python train.py --arch="mlp_mixer" --translate=0.12 --activation="gelu" --conv_stem=false --init="orthogonal" --eps=1e-06 --warmup_steps=500
Rows from block 7, named by matrix and row number. Rows with one number belong to one neuron. Each number is 128 + 32 x the weight over its row's rms, rounded and kept within 0 to 255. All counts start at 0. Numbers have three digits each. After the name is the row's rms in percent of the matrix's.
# fc1: MLP up (model.blocks.7.mlp.fc1.weight, 384x192), inputs 0-95
# fc2: MLP down (model.blocks.7.mlp.fc2.weight, 192x384, transposed), outputs 0-95
fc1.269 107:126151150125115133059083122188058129102151104103153136183124156096071134132145140044116130143100201140136125162119121131106063157204197106083142113085149094148123106125126185162110132156137132090131103163144162136155104115155125143144131229105210073148135126157105110161112085070131120132
fc2.269 122:107111152143182131144073124117150119122125146110167091107120208159198138091110133056128071118123152130160105148107114173171164102102122164183141126144146121130126154113195108149127097134145082229127126103184136163111173134112116120132109143138135094152132159090179171099141168177090107090
fc1.270 088:134096149160178135076035140145020120130144112130150206148163141111098083105135075101159088077124116149116137131153110082115083163122088150081155086023138164138155144122131202132122150149162144149027167150185082114169137132111141144120137167057107075188157112143109162138138133094121155165
fc2.270 095:150146143182149132106093182078091134152120131126150153111076095079176137083174104121155113137137182091142191155131148086181159091142195101168085085089153119133136115188182063124162141160101124123152131135142186099106149113140163156123102170107162178102192134124122132100124118153138118167
fc1.271 094:120180156170139124094133103182072151124103152129149105149095185115123133152128186056108114153070168089204132172114118109115110129148135104092106051165124135146152115125090124215116139199115148095147108100170147115096140139133132086144147121108180086153127113160143127127173104043126132142
fc2.271 088:120075118144157144137080071130209155108170128138143103136088145158145140107108098106115154134113117146134079161066078161189197069115126127169136116140146089054133161122114149076045109069120051147136117096134160139157107200159132085121147168118098119191141107117148130090082194180128149079
fc1.272 118:139123100107108107140160130122159132125098184097143056215112186132106100111175154136155086069085125164132081126074163117150128090118147146136175085159186109095157094139178110128140133113150099179124148139208184172122196091154170059055126145127109134123134123098166139117176128131126035120
fc2.272 114:108114166148078155136143152148180141144096202190162122153117165107112191155169027122134105105075120134134115119057108140076132145125107177108103146156121154108146155096118132154136098164128110118154133102136139125096120121114109058100136123143110143172159081138146223075161115151133105102
fc1.273 082:122146131103179171070111106157117105115086112128153089130122106145093131113111157199138124143110130142160138111137116188155072179104222139161118091055118101098168134143114119149173138150100151211125148200169142117155136146101146100151136126132159122177103129074162073102111207053123121159
fc2.273 081:122138071162124132145104131080089136159124114112165128131107150130164087161086140071070074151099139104063205159096131176145191128177101152167169101141177165102150098181105118155115097088121116081151062123124116109181105144129176126143191156078108109139097107140080080133107147200138121163
fc1.274 101:147134128082150092112151122165120148114093132094137094132123167142115056134105143127135068076126131095135114160123184133141158139099126195108140117127196115103163086158152112085112125150144112157122140106152135183124082146152139127125159119127158103150098183127184185137115168149139179125
fc2.274 101:124170145152102112125158138131130121165129130205172117182131105130116134155150086142107136126092133156108144116096104110116087119096107089094179138108092115169114094122089148084175178135176138106159159116124115075139097149141173151201132102148141098132177095106068164119061084040135129143
fc1.275 104:075128135188114117142119117156123138066166096155096130154051101148111184111131108158142164136162106162126085113074139126115141145124116145142112100119129100119113148077068123132086110127117075121128152188115143143157102121124135166147128148120134122167174110134118080105118136127145096151
fc2.275 108:115147205105137068115120143119149108148126123197144145078129189118131104111144121114126101118131105140124158119074147121119115100110142138135189165150143101130168077135086126135116210133142138132141145067187152128158158119124127137091159136151126116142108077143104088108097124115090136125
fc1.276 110:116165124141116111134159172069137105123132152134187084136145210106114109116126148113112063089150182159127064152155077126124150115130106119120122085137138088146176111074185100086192116098147162121116103097139080152157092123161129086162160077110128156163116138119176194101124121132117120131
fc2.276 100:143074156144126149149155108096141107090150133190069101156093162169110129157155095192093124103125125108145131085035117145128168122140133116121121123128142071145066167117099141103049139111167049113193132100155153094102099135150121152099113145136128164141090065163098116079134160155078088143
fc1.277 087:129147145126073150126127143107131141117214112115144100129106108120126034114126135148131103138131107145130105126140169142153143195087172123142110118136152137108142000122149117101118093114121108127111131187136153117188080133133133153165138180084134129074028157130161143095115110149085186122
fc2.277 099:114166193146143103176154155102150132097091127198146139155106103142176182143144170110098151149123147105159135077125087098129112123131119098124167126137080110151078249107117127125126181130113143106168155118146097083099111140080124114098147067162116124102179139172092134088121149117145166161
fc1.278 098:082143161110161086128183138179110139113101135066131149115093107127149142158112150191133140178172125108165147139099117158052154155129175115140081143146125144151117118112077128156145089150035128146147138153116177116130137142146116117150125122146160166130092116149118105094160165079123100125
fc2.278 098:127119124116139115078110114134130099167172124085016135129138168114133129141046167079120108087130093154077173229158109159155107156161086143107193085124157124063153153170130147065110158119189096105178155163117096146152087191115108079147136127097080084149151183077156109113111119102078144120
fc1.279 087:152162102095101161143093222139114096104120083112100089155243164136134111080134132147163091155144147113141159129099150132119165122156185111113153134124109142093082133089164111123131121117087047136142112123147146153105053121132173141103161187109165130047134151111146146128084132149061115097
fc2.279 113:202109158123124094161116043151141091144143154123086127070074133133081159125114151146179187129128144173182130160255163176154138123163153136136102115128165144110166112178136136138098152114085142163145154077139146121158133109158165145128192109130131193132125196113132098118158137141090118101
fc1.280 094:102207137101064119094168136130143138091155099134152110141113118099056149106115147133145154103109148158126123138123135087121167127132178127088075133117139098067148155111114151156248162111103119092115123151126165128133101106119116086150116111148190152149104158077123141119123118091150173165
fc2.280 080:146065114100135114184086187188128124142149129154130140108158133146160123146155074127148114162119230132116174093092153101154156152170091192144139084133140152103086078129113060078000117109127092184150130105132145133143135156134169137126181131080124082080143115140127127110118163187120141160
fc1.281 096:148150103070126124156182116138137131148073137093141109146144176146118022125176152110136047079100109137129133168141136114132140119128154155141158075131185138064152039186164120115135108144144081214138123151186157200115139102135158121082158138110161162138100136103134127136163159136117090110
fc2.281 108:086123141143088149141145178127140151135149136227187100168129139123175181136158091132072178132049166176126133139130075083127139118109103102127146114128070138159157096057014136110146143118167149106127126057150135133153078128117084079218160089170106133170164100109124168083108110147156105126
fc1.282 099:130162147095115129124108075091127100156154141113177134136078105073082140082125118123120103052087141149101107149143112117194187153142142125111157141100166109026185154136171088088255150066117140152129153132110122107187113144146134067135127148122118149150150177081152177101104162124104168095
fc2.282 103:040119086162135161202097097081105081117156148089141125136165119175094123160112177164139134145143157141142120123140113155088177123151144140149088089140116163062146170169124138190130088056105152086117079192087119119114199110140170138119140077148108215110062153134156133110181190220076085130
fc1.283 082:106194124101080117126072134119119148131097162120169166136098134149087134117160166122192124160097114140096146155135135137089188182149169124101141149102133101098160117143131090185198149146108138125090133150103154133090136105150188135124113103141162139166115135075118166107140124083151148133
fc2.283 089:137132132193092146097213081072120102120127101108137162139116096177127124195156142127093098152126156126115074154114134168120150186095106114086138154120107126130083133073131036193140138134132150120187050130116114116128136153100189138116139127075157129108137122077090125167122111136141107175
fc1.284 094:149150170066111117134156138084119139125106144111203151154076166183078114149103165147107113154097125085165134183104134160150035180116173167136115168125185113138117107160069118039095157152101132112149111156121173157140138120154153177128128173129191077126125129237068108126170105059138131131
fc2.284 095:117221117110166158196102117085135091143166145119136172142113195053151130102135132092133168135124082214137155178128113151180156107154133153140135114103098075110137173167149122155084132122131061107132133131160096135158098173162149165197161117108079079159155140096081131114116193148100158176
fc1.285 093:108123132139177142159120122103171143140075120108163136124116146133132153181131153115168097126173181082202130155122102121066123163160108171133088157092152132140119098111087114131118112131125102137118083127155120127069121145188178178114158132144142108130100130114154133137112139195138087123
fc2.285 099:137124107175070150080109113169098127113138169069107180134144159108187102091035126126079138142125154119030111153149119094149131142078136129115177085153141161143137153115160147208155150142168161102120095135074111130152174137133093061143139129106128137092134138108097110124116147081126113117
fc1.286 087:148113105134106173121135153055126123167102115138105101161102155155067124102120101191112129127136096132090091107141137103122107123079135115095105126126116078109143136105156051077174135153145131159119102152144160166139059152183139090137111089167163166126084117122172155121148125124124115129
fc2.286 073:099142151103110061182174109099137130074118132168094163101119108112123149148115129092085117157076099163114141114079115152150106175138153096141122102153169142138089162142113207144138147132129121129171167087147110079165138154134107129124109156086180075121121092159160160111134103144140142117
fc1.287 108:097165200124130080097122129059100132138098086089132103181117130171101118106165134176164131118137081107153166147135089136172104211105154081078130148117161052138142124070111095051129161134108105106137092152137147099099102130147155106085178124100204135152168198087123129112106095132127174140
fc2.287 097:055077186111155131163140139143113140015162146140072142129138111112119144116124201143114083157124152132135036129106116126236147131123126114134111156110197145148094101132127138116112089120148127129085209133101084131111150137154100112098134133143098089086156147122080149129123083121145106133
fc1.288 112:106125151135093173128107136128123129146182108124176127115127113150115087153130074143133185127188145104141142142120161117074116211095146112115046135134118081107163087110114117137131164141120132116145046121079141161125126137133138121150108140083151147155060133141135141129138123141118252140
fc2.288 114:159102156138103127072131124137131158112054143143177132050121104113192141138156126106145153187078162167091124181119075113205135164107082117115184132135075127101127181109133123138160159173137137118144116172182073118095065177114129096100124138120117138153200133103151133107078104098129116104
fc1.289 108:162125099109132108141144132127146152116063138098156086161126171135093140117120168162141141088094090090094095121135126140151112079104206176113117123149114110110106197152168107102104187134087126180126086096176167133079114107135152081108126134154136146133156179112181125104108152095146179101
fc2.289 115:165141152174066184158127125165114146168147139202140133015135077146146133141136002142127108135129130159133154085121135130080118117165128126141081157128105067119102118150118149151125119159120121113166107186113118117167125078104148110133131134136095148108167097152155147127115149143132076112
fc1.290 090:107142173077133124106169130072142089072069107102164135135123160170118100153179180109151084140075151113151109112142123180088160132138128126125097072151132131144085102045119111171193128186139135165124106148165092142116129102141206082178173106121145115159123153166180175076132106083090130137
fc2.290 085:162176131147126153096107120124140145152132143150109128131106178113142114165118147211113132116152164105170131141117058132155202115107139131136142057126140058124161145087092116067132138066126104085147122115039151122106120123229134118110134075126088219185116075138138097135119135170140106117
fc1.291 115:129155169113117160143101140109136136127091081145153113147123113131125111114140071112174154116148131138113157145180128154139138124163146092114129066161110085122192126162120122136140149139121133130123109111143156150090117130159149121072155132138184122094154061110122106116158099125126183103
fc2.291 115:142080152174111070138132169154127125113166196111125146058115111113178191119172146154154162129100113076127116132195141151166132087145121089139089140162151121133153121141131134177093098125047124150147114100153180145124157135116125103066174118133172171209120153118104130099120128093139147113
fc1.292 135:111158130106134088126149133119100115131162147108212146098113142119114119119135133118142165144097124125123087191134099168105156177090094125161099158104138119133159180102141110117177156157103147151102118143125109175149063164103123065192143129131135082132167164119161154136111125095118134102
fc2.292 142:084130089168101160080111158133136195103188177140111158148113140106149178121121115101099237128104129140186125215079076119130188122112125136104130092127129114095162164121049104150066150107108083107140116101141213112142138128168129034156143122089121157241116124158109116087163121161160103128
fc1.293 094:091123133161109169116096114181117159072170110131071096174081093120114172091133096144139155108151108170128099133113140138110138135135131132149098064122130112111156152080080110114082109081112084127124164153136153164155089125153147145152146147150139125140163118081114070108095154145135103136
fc2.293 106:172179146123144081104153145129147117149103118134130166070137205127123101127154110140151083118134116097116156138103133108111113084113114139144176183147153104139160072117120137137135174119151150125154100066188112140146166104159134123098124114149089122165087080140113083140084116115103130134
fc1.294 087:128105111127138178067085099136120115116116142161138151149152138084100138053129152126149141156139112109105094108134140082181090128109141133102126128096127035121117125071097197067148162150116137098089112138124141141143065164140202131134163074161153130129137117112142120121103153108125174116
fc2.294 085:098125182116129115120127141169088117140157101161103117104137108145177121217101122139150142142102167191169151136156113079095149128156143149143119128133123217140152157152084095134143111161106142085121112079082082121103121055194126139145115190103163119107109122176170127157106118207092076156
fc1.295 098:136157172110094125117133134029099097147132148120188100167144098169052166098146156178154109175028098139124128142165067158129135174102176119115152099062117061096103126118143110126137184117146159114124161141132154119121140153066120096107123129128147089130158133147139151115205119105123092137
fc2.295 104:079141118127142128096118144094091131169050132115166152126121165092189118130134130066104093155104111164113163163116101150103161135152128104138166095105124189152220063170136119162101151138087069099142113165158178185097131104155130132162142156082181134126129138114123131140138126113157138133
fc1.296 097:038149109135120101134126138130122133053187150089123130137083124138106190132123122135133095178139124141135087109122110117128141175117126146142046121119112131126093066121044135138102110104106122129126160205125126136188124116122142153174144134109150133132095139117139106102116141132138093141
fc2.296 101:123130203145092090109121153126135133144118119141143119104133155142149138131132074118142076103150120112134157113082106136119115126139151136147114135142109115119094062105121116131101162131091117146151139155177134125197126128120114128125159115165127112130113145117120121121111139103127137133
fc1.297 099:126084114175179132168120126137145100133125106093131115145046133160062155102100137194124167093140061153198101117097161127159167118100217176115145173145130155067068109166132073088121164148120071170115119122163209146093135118124129090099120178095117124190132117132115112114135157086124144143
fc2.297 103:125107159083128143112151100091135115157160155155164146059135100161123141103146092090135138176139079149123177138118124180109111134106153189195083140148135117123154234178019154144152158146130147079147118151131111125107166088119092096195114149161124178144115094149177096178198142130131070154
fc1.298 092:150180116123084141055124113088114122102117160121108125132116143166156135145156165109172102140069167160084083135140114129124081138145158132091133122111147094093143133055130024173159145118138087113162102131127192157107108123179180144111115116139151150107153132114159139143136105165139117094
fc2.298 101:159188126142179094093096169154136150091144113152098105102109167192178137187099119175049126133115205176181107107086153095121134101071148097148135157127161141137093138054131206141103108106094122085248080111107142093097145151132163131142121113100105126137106101147156117101093098142177056156
fc1.299 088:155101127121162208115116150131131124128075125046121102157142121184073099157164138100151109103163071108130122127109140121143116138079115132108109154108146164163144107126070094093132125125073115156100141176156154140136047146135157178113181119153180124155137127114110103176108119128123089126
fc2.299 069:139072069096149119136134138141140133163081153132073176118149124115117204088148124108105091081127162072110183156189106170186135096169119079112175158146127086172148143176192112169183137152135131152081127100160076138129135206162043139159087109125132120117105153079100128143140104125121140129
fc1.300 102:124111091122201139152135118166129123062128153099080088163170153129085135083153156118144102079134119107130089107118163153211125102131139178159167148140155142074115093135143100092120120109089035186081132145171153151134173172158159031086147155169092142138125110121162077157148144128149095158
fc2.300 091:115128100149070168124137127142120148122078167135174123178113126127165134083151098098146133119145158111095108127143095133086163123114080139111043143098148123156118154074184155101152069174107161139137132119133125102135119119155117042149107082124112093163137116118163219058158168168139137118